A small encoder-decoder audio transcriber, trained from scratch: encoder activation gelu, muon at rate 0.0016.
Rows from block 5 of the audio encoder of a small encoder-decoder audio transcriber, named by matrix and row number. Rows with one number belong to one neuron. Each number is 200 + 20 x the weight over its row's rms, rounded and kept within 0 to 999. All counts start at 0.
Before each neuron's rows are labels from the 100 clips, of 14848, where the neuron reaches its highest value: "loudest" is the band of the loudest frequency at the time of the peak. Only what is clearly more common there than usual is listed. The data: short made-up English sentences, spoken by a formant synthesiser in many voices. In brackets: how many of the 100, against the usual share in percent.
# fc1: MLP up (encoder.blocks.5.mlp.fc1.weight, 512x256), inputs 0-63
# fc2: MLP down (encoder.blocks.5.mlp.fc2.weight, 256x512, transposed), outputs 0-63

loudest: 4000 to 8000 Hz (48 vs 13.3); 500 to 1000 Hz (39 vs 16.2)
fc1.34,174,220,189,214,206,199,220,198,199,197,199,206,244,239,140,169,192,171,221,225,192,182,148,210,219,209,188,195,199,212,219,234,184,203,215,174,158,202,194,198,193,190,206,196,200,248,206,223,173,185,185,194,184,185,166,199,170,202,164,215,175,195,207,246
fc2.34,198,197,197,196,180,194,198,203,196,205,205,175,205,180,260,184,172,182,192,196,196,227,216,200,184,177,168,214,192,183,217,201,186,202,220,202,233,182,178,196,191,173,222,208,206,175,200,193,198,180,232,204,213,196,200,198,256,211,225,195,220,200,198,153

loudest: 4000 to 8000 Hz (40 vs 13.3)
fc1.408,179,209,170,139,219,209,202,200,185,208,192,187,181,201,186,210,202,202,186,226,156,220,187,186,210,226,148,194,201,175,193,205,218,199,194,211,207,219,195,172,198,207,194,198,201,214,188,204,209,182,211,204,150,178,209,201,190,201,202,227,180,195,149,221
fc2.408,220,205,216,202,196,207,177,202,201,200,220,218,158,182,179,192,205,185,206,195,211,191,201,199,134,186,232,189,218,200,207,193,222,213,196,157,197,185,150,181,220,203,156,219,232,197,199,182,211,191,192,188,210,177,197,228,195,258,171,180,199,198,228,199

loudest: 250 to 500 Hz (44 vs 19.1)
fc1.133,218,172,222,184,217,192,171,179,182,203,187,182,170,201,234,217,175,200,195,221,163,249,196,194,159,207,190,205,201,252,206,216,189,159,199,188,189,215,200,178,229,193,196,199,191,211,187,204,174,208,185,249,207,206,223,186,202,194,212,224,225,202,202,201
fc2.133,193,183,183,187,157,207,218,223,183,182,209,164,206,203,209,186,213,162,196,206,219,212,205,200,249,212,185,219,195,172,201,199,198,244,204,187,190,155,190,243,201,199,195,198,253,202,175,211,204,184,193,167,214,226,163,227,207,185,155,202,214,192,188,211

loudest: 250 to 500 Hz (57 vs 19.1)
fc1.206,171,206,195,216,237,207,188,172,246,207,187,227,168,228,224,200,203,200,209,198,204,180,249,180,212,197,165,199,177,196,219,192,178,183,212,177,193,200,209,205,219,194,199,177,208,215,182,192,157,208,169,213,190,200,214,203,173,192,195,197,239,201,190,232
fc2.206,181,201,202,250,197,167,215,211,184,168,168,201,224,216,140,228,187,171,191,202,190,172,192,204,207,207,188,215,184,199,190,199,195,222,193,201,208,193,213,175,201,228,214,242,211,222,203,210,195,221,197,215,194,193,234,202,186,224,161,207,200,201,197,184

loudest: 250 to 500 Hz (59 vs 19.1)
fc1.282,187,184,199,176,192,196,200,179,187,179,170,204,204,193,195,159,194,223,229,208,188,218,227,176,193,187,170,173,210,217,168,213,182,184,215,250,223,180,139,206,190,212,177,169,152,186,177,193,174,222,192,193,179,187,200,226,178,200,197,239,197,185,159,230
fc2.282,176,188,219,222,234,190,185,229,211,183,226,199,204,212,187,192,222,199,168,193,204,194,190,220,190,201,235,153,224,239,184,195,206,208,186,188,225,221,253,243,180,223,198,222,223,167,207,203,191,198,198,214,182,202,248,190,233,191,215,177,198,192,250,201

loudest: 250 to 500 Hz (47 vs 19.1)
fc1.409,198,209,214,171,181,219,203,194,199,196,237,187,200,171,184,195,199,192,189,181,192,182,199,216,196,200,190,201,177,205,184,219,233,165,180,195,198,154,178,201,215,207,199,186,233,205,247,180,198,235,187,211,219,196,200,197,192,174,192,200,218,179,180,193
fc2.409,190,191,213,198,190,167,240,173,208,174,226,182,200,175,190,229,214,216,188,189,184,214,190,205,213,194,209,174,238,205,160,231,227,193,238,188,198,213,214,200,210,224,222,199,177,187,174,189,209,176,200,170,182,204,158,232,171,160,218,184,190,169,203,198

loudest: 500 to 1000 Hz (52 vs 16.2)
fc1.342,190,200,214,199,203,186,180,219,205,205,214,196,218,200,196,205,168,191,196,193,187,225,197,205,207,197,153,222,219,186,173,187,205,191,181,224,149,194,227,197,181,230,203,203,221,200,215,242,199,204,201,202,205,183,140,193,188,198,162,188,163,207,233,196
fc2.342,180,200,206,222,200,169,199,199,200,207,182,211,178,161,194,171,225,226,200,193,204,193,190,173,216,198,226,162,184,225,229,193,215,199,201,200,220,180,203,182,210,203,227,234,193,183,205,200,195,216,192,229,182,193,214,193,207,201,198,184,190,186,222,180

loudest: 1000 to 2000 Hz (57 vs 3.9)
fc1.175,212,191,206,199,200,162,225,238,187,228,175,203,187,223,199,199,186,182,167,191,179,212,200,178,204,215,231,157,202,199,217,199,210,215,230,174,185,200,217,209,176,200,180,229,219,219,201,208,195,164,215,218,204,199,187,208,204,199,203,222,222,197,242,147
fc2.175,184,184,159,164,208,224,189,188,214,201,228,204,223,178,205,198,208,211,206,195,205,202,206,202,146,190,190,198,179,234,210,181,217,201,202,221,216,200,219,215,215,206,240,193,219,195,210,233,239,207,229,198,172,173,209,212,191,219,169,201,209,174,199,201

loudest: 4000 to 8000 Hz (53 vs 13.3)
fc1.40,206,183,203,206,186,209,174,187,130,191,201,182,193,205,176,205,197,203,204,189,196,183,245,180,228,226,199,234,201,199,180,214,227,202,189,219,228,187,207,211,233,204,201,198,215,196,196,202,181,216,205,216,185,203,208,187,194,213,212,205,232,192,186,161
fc2.40,188,196,198,283,207,189,214,207,173,204,219,196,210,204,176,215,174,205,223,201,204,188,200,200,233,195,208,184,178,151,228,198,163,204,182,219,191,205,208,219,202,199,168,219,188,220,216,241,159,219,228,210,170,175,219,237,202,209,201,184,192,181,204,199

loudest: 2000 to 4000 Hz (44 vs 4.2)
fc1.442,204,209,185,209,214,195,189,179,218,199,220,168,216,213,187,209,203,206,196,239,199,219,196,185,196,202,229,197,217,235,207,144,192,187,193,210,200,209,201,220,167,184,181,167,217,210,216,191,208,158,196,183,226,195,184,207,178,229,220,194,207,198,200,194
fc2.442,201,235,193,217,190,235,213,183,214,199,207,198,181,198,210,213,187,194,203,172,193,198,192,211,198,193,177,200,219,227,202,230,199,211,166,238,215,258,200,237,214,226,186,198,196,159,206,186,225,174,200,201,192,186,197,215,200,183,214,174,182,183,207,238

loudest: 4000 to 8000 Hz (98 vs 13.3)
fc1.259,213,177,211,149,198,223,198,201,205,213,221,195,186,241,200,209,189,203,190,202,202,201,221,195,180,227,199,171,235,191,207,244,205,187,222,185,189,187,197,172,165,217,183,181,200,236,227,187,225,173,201,213,213,191,216,191,221,198,256,218,241,160,191,198
fc2.259,228,211,189,212,199,188,193,194,199,244,202,192,196,176,199,211,201,195,216,204,168,184,173,184,181,203,193,196,232,226,184,200,215,191,195,243,214,196,211,215,228,166,206,212,188,170,213,177,164,213,210,181,244,189,218,187,206,199,191,211,167,219,193,230

loudest: 500 to 1000 Hz (49 vs 16.2)
fc1.2,179,246,192,223,200,203,200,178,197,216,194,203,183,209,208,187,206,225,199,212,207,184,210,189,188,189,192,186,174,203,203,209,183,185,168,204,169,212,208,194,205,225,182,167,202,249,202,227,218,205,181,181,234,211,277,196,201,180,195,168,183,221,167,187
fc2.2,179,202,182,205,218,184,199,212,222,202,197,206,217,180,224,196,226,193,178,184,196,233,198,219,216,173,230,201,224,191,219,210,237,201,197,183,183,204,186,204,209,202,236,182,177,170,216,201,198,203,202,202,180,207,189,170,175,226,224,208,202,183,199,192

loudest: 4000 to 8000 Hz (32 vs 13.3)
fc1.22,222,200,213,205,199,199,198,206,169,216,216,215,229,205,170,209,222,218,178,209,172,236,157,204,210,210,194,200,190,201,206,207,193,213,187,207,190,193,208,200,171,195,202,181,165,203,217,157,246,153,196,164,211,181,179,183,170,198,210,210,220,201,185,189
fc2.22,200,212,245,204,180,176,196,207,200,179,191,200,218,209,208,242,175,195,206,185,227,190,199,212,178,213,178,180,212,208,168,199,203,193,207,232,223,237,231,252,200,164,198,198,205,190,174,201,187,228,203,200,212,197,193,195,198,232,201,159,204,198,187,244

loudest: 500 to 1000 Hz (67 vs 16.2)
fc1.394,199,223,190,198,191,188,201,235,201,191,253,210,184,201,202,212,175,197,171,200,181,197,186,205,188,213,175,199,190,182,214,198,204,220,238,201,195,209,198,212,228,189,198,162,187,189,227,192,213,185,171,165,160,197,215,198,197,201,231,203,230,208,205,255
fc2.394,198,201,208,182,225,184,199,129,206,199,200,190,217,209,207,175,223,225,244,188,241,207,178,194,174,222,199,179,201,200,203,200,158,203,177,157,194,222,196,219,155,234,215,211,162,205,239,193,199,202,226,197,207,194,224,217,178,185,184,201,190,201,186,153

loudest: 2000 to 4000 Hz (29 vs 4.2)
fc1.19,190,201,253,227,202,178,197,204,192,167,198,178,228,173,226,190,203,213,194,200,191,227,210,184,190,199,213,188,195,203,192,206,163,201,190,184,207,225,179,256,195,169,179,218,213,221,219,225,188,172,204,237,220,179,211,178,193,198,188,217,216,205,154,205
fc2.19,215,212,215,189,176,234,184,180,150,209,177,205,186,209,165,189,206,194,149,199,251,203,186,193,204,209,218,218,215,230,195,212,213,164,226,223,171,171,193,184,200,222,181,201,209,211,197,217,195,218,237,185,188,201,177,256,189,211,209,193,179,215,257,217

loudest: 2000 to 4000 Hz (44 vs 4.2)
fc1.329,197,210,157,201,216,208,193,220,191,206,220,188,208,229,203,163,155,200,207,233,195,189,195,201,160,206,221,197,232,194,193,212,177,206,201,209,183,196,205,223,218,200,220,241,183,214,184,214,207,157,215,174,211,168,218,204,191,200,201,216,239,186,147,200
fc2.329,197,195,185,193,189,190,206,186,198,247,191,200,199,210,170,223,207,186,193,202,197,190,219,189,222,216,193,214,172,203,205,201,242,185,200,162,215,221,181,188,198,170,192,204,200,198,236,155,198,198,204,217,198,229,195,204,202,215,205,203,221,206,249,199

loudest: 1000 to 2000 Hz (44 vs 3.9)
fc1.451,187,188,199,201,196,204,198,233,238,224,199,205,203,198,195,203,187,208,203,202,167,189,190,204,183,213,200,189,206,224,183,220,202,161,203,200,191,198,201,181,204,193,201,229,212,193,162,143,175,213,198,164,207,205,235,198,194,211,197,213,212,177,160,219
fc2.451,236,207,200,202,210,216,212,184,221,213,173,191,189,237,183,198,219,196,199,201,180,265,201,199,193,194,201,200,208,157,201,211,197,194,200,220,200,185,196,229,191,190,172,201,190,206,216,198,204,177,200,216,196,209,204,226,199,204,201,174,189,177,199,195

loudest: 1000 to 2000 Hz (51 vs 3.9)
fc1.45,186,195,209,199,201,231,199,187,159,190,155,199,189,194,201,178,207,183,179,239,196,194,200,191,201,180,230,191,194,228,201,200,184,177,217,219,208,211,199,238,198,222,193,180,195,214,201,182,198,236,169,221,214,213,197,176,200,170,179,199,213,189,198,172
fc2.45,200,183,192,196,202,199,248,220,192,212,195,193,201,190,222,201,181,191,245,146,195,236,181,227,200,195,199,205,178,197,195,179,198,202,197,174,139,179,228,140,219,190,174,163,187,194,180,211,185,199,207,200,193,198,226,218,186,204,200,195,191,212,221,192

loudest: 2000 to 4000 Hz (31 vs 4.2)
fc1.261,185,209,187,157,235,238,213,203,202,253,200,194,208,214,201,191,216,232,170,219,188,216,194,214,190,210,236,174,247,221,231,152,198,176,240,187,223,205,185,238,188,221,202,204,190,200,198,217,215,218,235,201,188,172,245,229,216,156,189,198,200,226,224,182
fc2.261,140,183,184,227,145,215,229,202,225,184,197,223,246,222,210,203,209,202,175,201,206,199,184,200,227,178,202,211,207,219,190,196,179,211,203,204,196,190,182,190,166,246,232,196,214,166,187,191,208,214,212,194,202,215,215,153,197,230,204,206,187,197,157,163

loudest: 500 to 1000 Hz (40 vs 16.2); 2000 to 4000 Hz (27 vs 4.2)
fc1.464,207,177,228,170,200,188,204,240,204,194,195,202,198,182,257,205,190,163,210,167,200,176,216,204,208,231,200,221,194,219,210,194,200,180,144,198,204,203,232,234,193,224,222,211,253,199,182,204,169,158,199,159,163,189,198,192,196,200,202,224,258,203,198,184
fc2.464,211,193,181,198,197,197,173,207,202,220,214,170,239,217,168,214,213,188,223,224,201,180,195,212,146,161,208,194,215,173,193,223,209,226,240,218,189,173,187,188,220,168,205,203,185,208,204,233,202,203,204,210,207,219,221,192,220,200,193,190,188,181,194,186

loudest: 2000 to 4000 Hz (45 vs 4.2)
fc1.44,190,210,193,129,201,204,209,172,220,217,199,184,249,199,205,186,208,191,187,230,206,193,211,201,208,227,205,198,226,219,190,199,190,225,194,217,237,229,205,181,193,208,232,191,210,200,197,244,199,197,195,184,173,200,195,166,212,202,221,196,230,208,211,193
fc2.44,182,210,213,207,239,196,197,241,212,196,195,233,204,219,219,208,218,213,207,188,212,191,174,226,203,191,199,174,193,190,175,207,166,219,192,207,177,218,239,248,172,221,167,205,208,196,179,207,207,255,194,198,203,184,222,222,203,194,215,187,220,182,216,212

loudest: 250 to 500 Hz (39 vs 19.1)
fc1.347,199,190,189,178,217,184,205,195,198,232,191,186,185,206,164,170,203,174,201,199,187,192,182,161,180,194,160,164,188,193,156,200,213,193,192,198,241,213,182,191,184,204,177,178,242,216,205,218,220,246,238,226,195,205,224,154,179,198,205,202,223,196,190,193
fc2.347,204,199,196,199,187,213,236,214,179,198,197,215,208,181,214,202,212,174,201,205,197,200,229,200,227,235,224,250,191,210,197,202,194,180,181,218,174,182,191,206,219,186,237,216,160,161,203,196,203,199,173,192,236,213,171,216,223,212,202,226,201,175,172,226

loudest: 2000 to 4000 Hz (47 vs 4.2)
fc1.85,203,200,210,201,211,194,221,248,200,208,208,215,225,157,218,158,188,201,201,217,134,188,214,179,219,209,197,185,188,221,220,198,186,171,180,212,238,201,189,195,216,188,177,189,198,237,197,188,217,178,199,219,232,194,186,198,216,236,201,234,228,190,206,205
fc2.85,195,209,219,195,193,190,229,201,187,240,219,166,195,251,204,200,182,187,181,216,209,155,211,214,201,208,194,216,189,212,229,198,212,202,200,167,210,201,193,216,167,203,228,178,200,199,207,220,203,194,209,194,209,198,167,204,195,186,198,167,208,207,222,208

loudest: 2000 to 4000 Hz (33 vs 4.2)
fc1.242,179,216,195,177,243,192,198,214,193,184,217,210,196,201,179,180,241,209,186,187,152,200,212,257,227,196,198,192,184,203,214,219,218,208,203,204,205,219,194,183,202,197,199,201,175,184,236,216,201,189,200,200,213,209,206,197,190,184,205,197,171,214,205,194
fc2.242,186,202,180,202,217,224,222,216,194,239,159,213,208,192,235,228,202,177,184,196,200,202,176,152,192,177,196,210,219,208,180,219,178,208,182,205,215,223,211,212,218,190,211,178,241,258,185,229,212,230,177,206,150,206,227,205,232,215,181,169,200,182,172,196

loudest: 500 to 1000 Hz (37 vs 16.2)
fc1.110,190,192,222,183,218,197,198,186,215,205,232,149,224,200,178,214,190,211,188,203,178,219,215,206,170,222,209,164,172,208,205,203,192,206,198,217,234,191,204,184,204,174,236,188,201,170,222,211,201,204,178,257,222,238,205,192,167,203,244,221,201,149,193,228
fc2.110,225,188,210,191,199,189,235,188,206,146,181,202,205,170,213,206,209,218,236,207,240,198,186,169,206,203,185,195,195,219,211,229,190,220,176,197,183,188,233,203,186,256,199,177,203,186,176,201,194,200,175,163,196,208,225,179,206,189,184,213,209,240,201,166

loudest: 250 to 500 Hz (49 vs 19.1)
fc1.55,227,196,216,174,162,197,214,184,217,206,194,174,194,168,207,217,177,193,214,212,210,197,219,182,217,197,203,210,208,240,204,214,212,229,232,174,194,192,180,181,208,207,182,205,204,205,177,206,193,234,148,200,203,227,210,224,208,273,194,211,198,176,224,157
fc2.55,192,169,187,190,206,181,200,197,173,185,218,230,174,214,232,182,223,205,216,197,200,184,162,175,195,193,182,173,203,151,182,206,211,212,218,203,221,197,202,199,201,274,184,163,201,217,197,178,229,203,230,166,205,196,205,179,206,197,216,216,200,222,201,230

loudest: 1000 to 2000 Hz (58 vs 3.9)
fc1.253,180,174,216,224,165,198,238,180,220,187,201,223,221,215,218,163,198,207,160,197,231,245,200,206,217,170,198,178,178,220,190,199,219,185,186,199,208,242,199,200,219,237,156,179,237,213,197,199,172,194,194,188,190,198,187,192,209,193,154,204,226,228,183,201
fc2.253,195,167,189,226,178,219,179,222,185,219,215,197,225,176,244,172,212,203,188,177,229,205,209,178,210,228,201,180,204,218,224,244,171,171,206,217,166,204,211,177,149,227,174,165,202,206,233,213,186,142,211,188,181,185,162,169,205,174,220,192,200,202,182,204

loudest: 4000 to 8000 Hz (38 vs 13.3)
fc1.10,231,213,162,179,181,195,196,219,201,149,178,198,165,186,219,182,197,204,268,213,220,182,195,198,222,209,209,204,184,185,246,179,206,215,182,202,197,183,218,199,228,167,233,194,203,230,196,206,217,190,181,242,184,213,185,199,155,159,170,240,166,217,195,215
fc2.10,161,185,197,226,161,214,201,201,198,168,230,207,225,182,218,219,201,191,121,197,186,209,209,211,158,187,169,170,217,228,150,200,180,176,210,156,202,196,167,169,181,204,219,196,212,189,210,177,203,209,213,196,195,192,213,200,219,231,200,206,193,211,198,187

loudest: 500 to 1000 Hz (50 vs 16.2)
fc1.0,225,174,208,196,213,236,194,183,177,228,226,198,203,207,193,185,184,208,211,175,203,227,189,245,215,197,174,153,245,203,241,210,186,204,207,197,193,207,205,188,194,202,186,202,200,198,199,192,225,183,185,236,210,198,206,202,207,209,214,218,200,204,200,208
fc2.0,176,230,193,188,192,226,217,249,196,193,225,237,205,211,250,204,201,190,201,194,201,202,222,199,219,185,212,221,210,203,162,163,216,197,208,206,218,182,203,225,189,207,238,193,229,215,200,238,200,196,194,174,172,184,191,178,191,180,202,221,220,172,205,194

loudest: 250 to 500 Hz (52 vs 19.1)
fc1.312,198,229,192,192,191,212,201,206,216,211,210,173,198,217,185,202,222,194,170,208,186,215,177,186,186,223,140,216,210,167,208,186,202,216,164,234,219,209,209,190,246,229,199,183,189,206,202,191,204,196,230,239,201,191,210,213,217,209,191,204,162,198,198,199
fc2.312,216,213,228,208,214,193,211,182,198,223,174,213,228,157,189,211,192,199,209,208,240,200,217,206,198,196,217,177,181,200,194,233,197,217,227,198,166,174,190,181,158,201,210,200,199,177,221,217,196,212,194,165,238,216,185,176,195,199,206,217,229,202,214,194

loudest: 500 to 1000 Hz (47 vs 16.2)
fc1.505,202,159,196,194,142,254,213,228,240,190,192,200,204,213,170,173,198,173,218,216,186,195,200,201,212,183,181,194,200,190,256,202,241,183,181,213,207,163,177,186,214,202,165,160,192,245,221,183,194,190,204,164,209,195,220,217,198,207,193,197,192,206,168,221
fc2.505,206,220,145,178,252,178,230,200,183,189,189,200,206,229,184,189,209,234,193,173,216,236,204,163,226,202,206,196,198,199,177,181,164,187,209,162,208,213,200,189,241,198,214,227,204,175,184,228,204,183,197,193,197,181,231,211,196,211,180,210,197,205,179,187

loudest: 250 to 500 Hz (45 vs 19.1); 500 to 1000 Hz (40 vs 16.2)
fc1.422,200,173,181,198,163,231,222,201,201,183,203,162,253,217,211,196,219,170,193,212,213,154,196,197,231,186,202,241,209,197,204,194,167,179,219,202,189,194,188,195,194,207,199,217,227,219,207,205,177,178,181,180,225,195,211,228,196,228,173,214,215,179,223,211
fc2.422,196,223,201,200,226,177,176,191,208,200,165,184,177,206,208,174,241,219,196,209,204,182,211,193,184,234,191,210,239,212,193,205,196,219,200,200,200,174,214,229,212,154,219,186,173,153,184,194,171,192,207,207,202,185,205,209,180,182,188,202,173,203,195,213

loudest: 2000 to 4000 Hz (25 vs 4.2)
fc1.211,186,250,245,155,200,210,178,199,189,223,201,193,204,208,189,193,207,210,205,192,189,203,206,207,196,174,214,176,172,237,201,204,197,214,189,212,199,202,199,241,212,217,180,200,210,177,181,213,232,198,208,199,253,224,215,220,215,184,176,201,199,198,224,160
fc2.211,196,180,193,223,207,163,224,185,221,154,235,191,209,181,192,223,214,195,187,263,203,238,203,210,150,211,193,222,250,190,200,182,181,208,184,156,191,197,195,204,224,197,253,202,175,221,181,176,173,213,198,213,196,195,217,191,202,208,209,211,174,234,200,229

loudest: 250 to 500 Hz (45 vs 19.1)
fc1.251,186,187,175,230,218,212,140,242,196,203,190,201,213,227,225,189,223,145,188,181,227,199,231,215,203,181,174,219,207,193,197,199,202,195,208,201,161,194,223,206,209,193,170,174,201,190,190,196,218,161,192,178,201,179,204,199,190,204,202,204,192,212,208,173
fc2.251,220,190,221,191,228,187,224,207,194,199,198,199,203,204,154,212,154,234,209,202,209,175,156,184,210,205,198,198,198,225,190,229,192,235,195,210,215,147,183,176,200,183,205,237,166,212,233,211,202,229,178,182,240,227,198,205,205,209,189,224,198,198,234,220

loudest: 250 to 500 Hz (48 vs 19.1)
fc1.402,209,200,217,195,187,170,200,182,205,231,171,184,199,214,197,183,210,187,199,200,225,199,204,188,166,215,185,203,202,174,199,188,189,149,198,221,163,171,183,189,199,177,207,193,197,232,180,205,190,171,193,223,192,220,259,219,214,187,194,197,215,205,196,193
fc2.402,153,164,186,221,199,205,215,199,180,214,192,233,206,179,180,193,236,190,180,191,200,163,179,208,247,188,248,209,211,205,226,236,219,231,215,196,201,202,258,202,183,212,165,228,213,172,194,199,218,184,194,165,198,200,203,199,181,175,203,181,176,199,205,244

loudest: 250 to 500 Hz (45 vs 19.1); 500 to 1000 Hz (35 vs 16.2)
fc1.377,204,250,202,180,179,201,190,168,172,202,218,200,198,185,192,203,182,173,200,223,203,243,230,201,199,173,203,189,141,204,186,248,225,188,195,209,206,190,219,210,198,203,202,182,196,191,221,200,240,170,174,217,217,213,228,195,213,225,233,246,200,206,200,207
fc2.377,188,201,208,205,214,202,194,229,212,174,196,197,198,210,212,171,179,220,195,183,183,188,189,232,230,203,200,245,212,199,183,181,196,218,185,193,197,188,199,206,215,172,211,154,164,210,157,205,165,184,231,209,190,189,196,185,176,211,161,205,206,210,205,216

loudest: 250 to 500 Hz (43 vs 19.1)
fc1.152,224,185,229,174,220,226,186,202,148,214,206,199,202,216,213,197,190,198,203,197,211,218,203,206,248,187,202,167,218,198,202,152,180,187,168,189,199,181,260,199,199,195,216,196,182,228,170,176,199,193,200,184,205,201,238,225,167,216,157,184,225,239,194,169
fc2.152,195,209,199,212,180,203,177,213,172,170,200,208,199,263,157,168,221,183,208,198,184,208,187,204,183,172,207,220,182,204,184,231,194,201,190,212,196,224,180,230,173,220,195,203,203,177,211,185,187,224,202,204,213,199,193,201,205,189,217,222,177,159,224,233

loudest: 1000 to 2000 Hz (52 vs 3.9)
fc1.472,194,201,186,222,238,209,185,155,176,208,224,197,193,185,159,207,200,209,209,209,202,200,200,165,184,192,194,176,205,234,203,159,199,197,212,177,196,197,211,215,196,213,202,209,191,198,172,205,217,198,163,218,194,205,197,169,169,183,199,196,195,190,181,185
fc2.472,197,198,197,184,160,188,229,217,209,205,192,216,254,213,230,218,208,183,199,166,222,211,196,256,210,208,196,192,216,199,190,203,201,200,180,201,223,209,178,218,219,164,141,189,180,192,202,224,189,220,190,209,197,185,244,198,208,215,185,197,205,209,192,237

loudest: 4000 to 8000 Hz (48 vs 13.3)
fc1.428,171,204,194,168,186,194,210,193,170,202,218,196,206,195,194,199,163,200,201,210,225,225,195,193,196,210,170,217,198,196,206,198,175,185,184,194,181,197,203,175,231,197,238,173,200,177,162,183,215,236,219,183,196,149,215,220,182,230,234,203,189,196,185,213
fc2.428,187,226,206,236,254,174,161,212,226,196,204,200,215,217,214,184,220,164,200,198,197,197,208,200,215,206,205,204,183,230,185,190,247,197,223,206,237,215,191,220,191,200,205,214,201,206,209,204,203,201,188,243,225,209,229,149,226,197,195,196,224,187,199,189

loudest: 2000 to 4000 Hz (93 vs 4.2)
fc1.475,248,189,221,200,223,226,199,160,207,197,182,200,188,202,189,163,178,183,186,213,179,165,195,183,193,197,192,208,196,199,224,219,211,195,195,175,196,220,172,182,250,210,200,225,189,205,220,224,181,207,171,175,197,185,199,213,206,228,196,218,197,188,189,190
fc2.475,184,213,203,227,198,218,242,171,164,202,201,198,205,221,207,184,203,213,211,206,168,221,231,219,190,200,185,188,215,223,203,203,230,193,195,181,221,197,181,199,203,207,210,202,224,238,225,209,195,203,200,235,201,191,188,182,206,173,189,195,204,184,197,201

loudest: 2000 to 4000 Hz (53 vs 4.2)
fc1.435,241,224,196,202,212,217,223,173,218,196,185,194,211,198,184,182,222,207,201,216,171,215,203,232,183,210,201,194,198,188,196,195,238,167,238,190,165,220,177,218,224,207,195,189,203,226,229,206,195,190,213,227,225,206,195,187,204,184,180,190,210,208,197,185
fc2.435,214,175,201,171,209,184,203,196,193,216,191,203,186,222,192,200,216,195,184,227,212,201,182,206,192,202,189,189,197,171,220,210,207,198,170,194,165,208,165,228,226,217,189,172,189,213,211,200,206,196,195,202,210,159,199,206,198,194,184,155,204,196,203,213

loudest: 250 to 500 Hz (54 vs 19.1)
fc1.399,223,210,206,195,191,201,235,202,195,197,171,237,227,201,225,188,213,196,197,223,212,221,203,200,217,223,225,206,189,201,212,228,185,226,197,188,180,203,199,232,194,204,196,200,219,188,202,198,185,225,223,225,200,229,238,194,180,168,189,201,236,178,172,214
fc2.399,192,183,188,197,179,203,198,181,202,203,204,205,217,194,174,200,148,229,197,199,195,211,174,196,203,200,188,233,239,203,173,225,200,170,172,180,204,199,177,205,192,183,230,201,199,193,231,209,195,201,155,197,187,154,183,205,186,206,202,209,170,233,206,184

loudest: 250 to 500 Hz (39 vs 19.1)
fc1.362,227,163,235,183,161,202,181,203,209,189,228,187,230,202,220,200,203,187,201,200,217,194,220,223,221,215,198,204,196,204,190,214,199,213,208,176,202,215,178,180,187,194,189,194,213,207,191,206,239,173,186,221,180,208,200,232,198,201,207,195,217,202,251,198
fc2.362,188,248,153,208,217,213,200,196,202,191,168,242,158,209,190,182,214,192,203,189,181,208,201,158,208,209,234,169,204,187,236,186,222,235,207,201,171,193,211,212,221,194,207,199,202,214,222,188,184,204,244,173,224,199,187,161,186,219,176,210,224,207,189,196

loudest: 1000 to 2000 Hz (57 vs 3.9)
fc1.205,192,198,190,188,180,183,205,195,221,253,209,220,211,201,203,219,203,196,179,190,200,130,146,202,203,194,173,177,198,204,198,222,217,207,195,195,205,204,207,183,181,232,202,194,185,212,213,200,197,197,214,202,192,188,170,161,180,173,205,160,200,203,205,181
fc2.205,194,232,212,240,252,212,195,231,207,209,182,209,184,184,204,180,180,217,188,250,204,226,209,204,182,190,230,204,218,179,193,199,226,184,214,218,198,185,191,213,232,204,206,204,193,200,216,190,189,192,187,181,195,199,219,199,222,207,218,178,210,152,192,200

loudest: 1000 to 2000 Hz (34 vs 3.9)
fc1.220,222,194,209,190,175,202,191,202,201,209,237,200,181,229,214,198,206,174,180,144,177,202,192,224,184,203,205,151,247,223,197,201,193,210,195,179,182,192,207,198,179,185,223,229,235,211,195,172,213,174,210,203,190,195,196,221,200,198,215,193,215,171,212,150
fc2.220,206,193,207,204,202,154,198,207,195,206,199,214,175,210,242,189,197,203,214,216,196,166,223,226,162,203,176,199,206,204,219,218,198,221,201,200,202,233,205,198,206,185,203,224,180,208,178,199,203,194,210,220,214,199,223,203,176,197,211,175,199,192,206,200

loudest: 250 to 500 Hz (40 vs 19.1)
fc1.231,190,214,170,205,219,204,231,227,172,221,174,191,222,221,206,183,206,213,202,199,207,204,199,218,156,203,215,189,202,186,200,195,200,200,220,230,219,184,174,161,164,198,191,227,215,198,215,220,197,202,200,218,234,226,193,207,183,183,192,252,209,204,201,202
fc2.231,202,228,233,197,206,196,177,193,188,177,176,159,232,186,189,241,199,202,172,198,204,220,195,186,217,210,208,202,173,206,182,198,195,183,178,198,188,183,203,186,199,209,186,189,200,194,177,153,208,196,198,186,174,193,202,200,248,239,212,186,208,186,186,209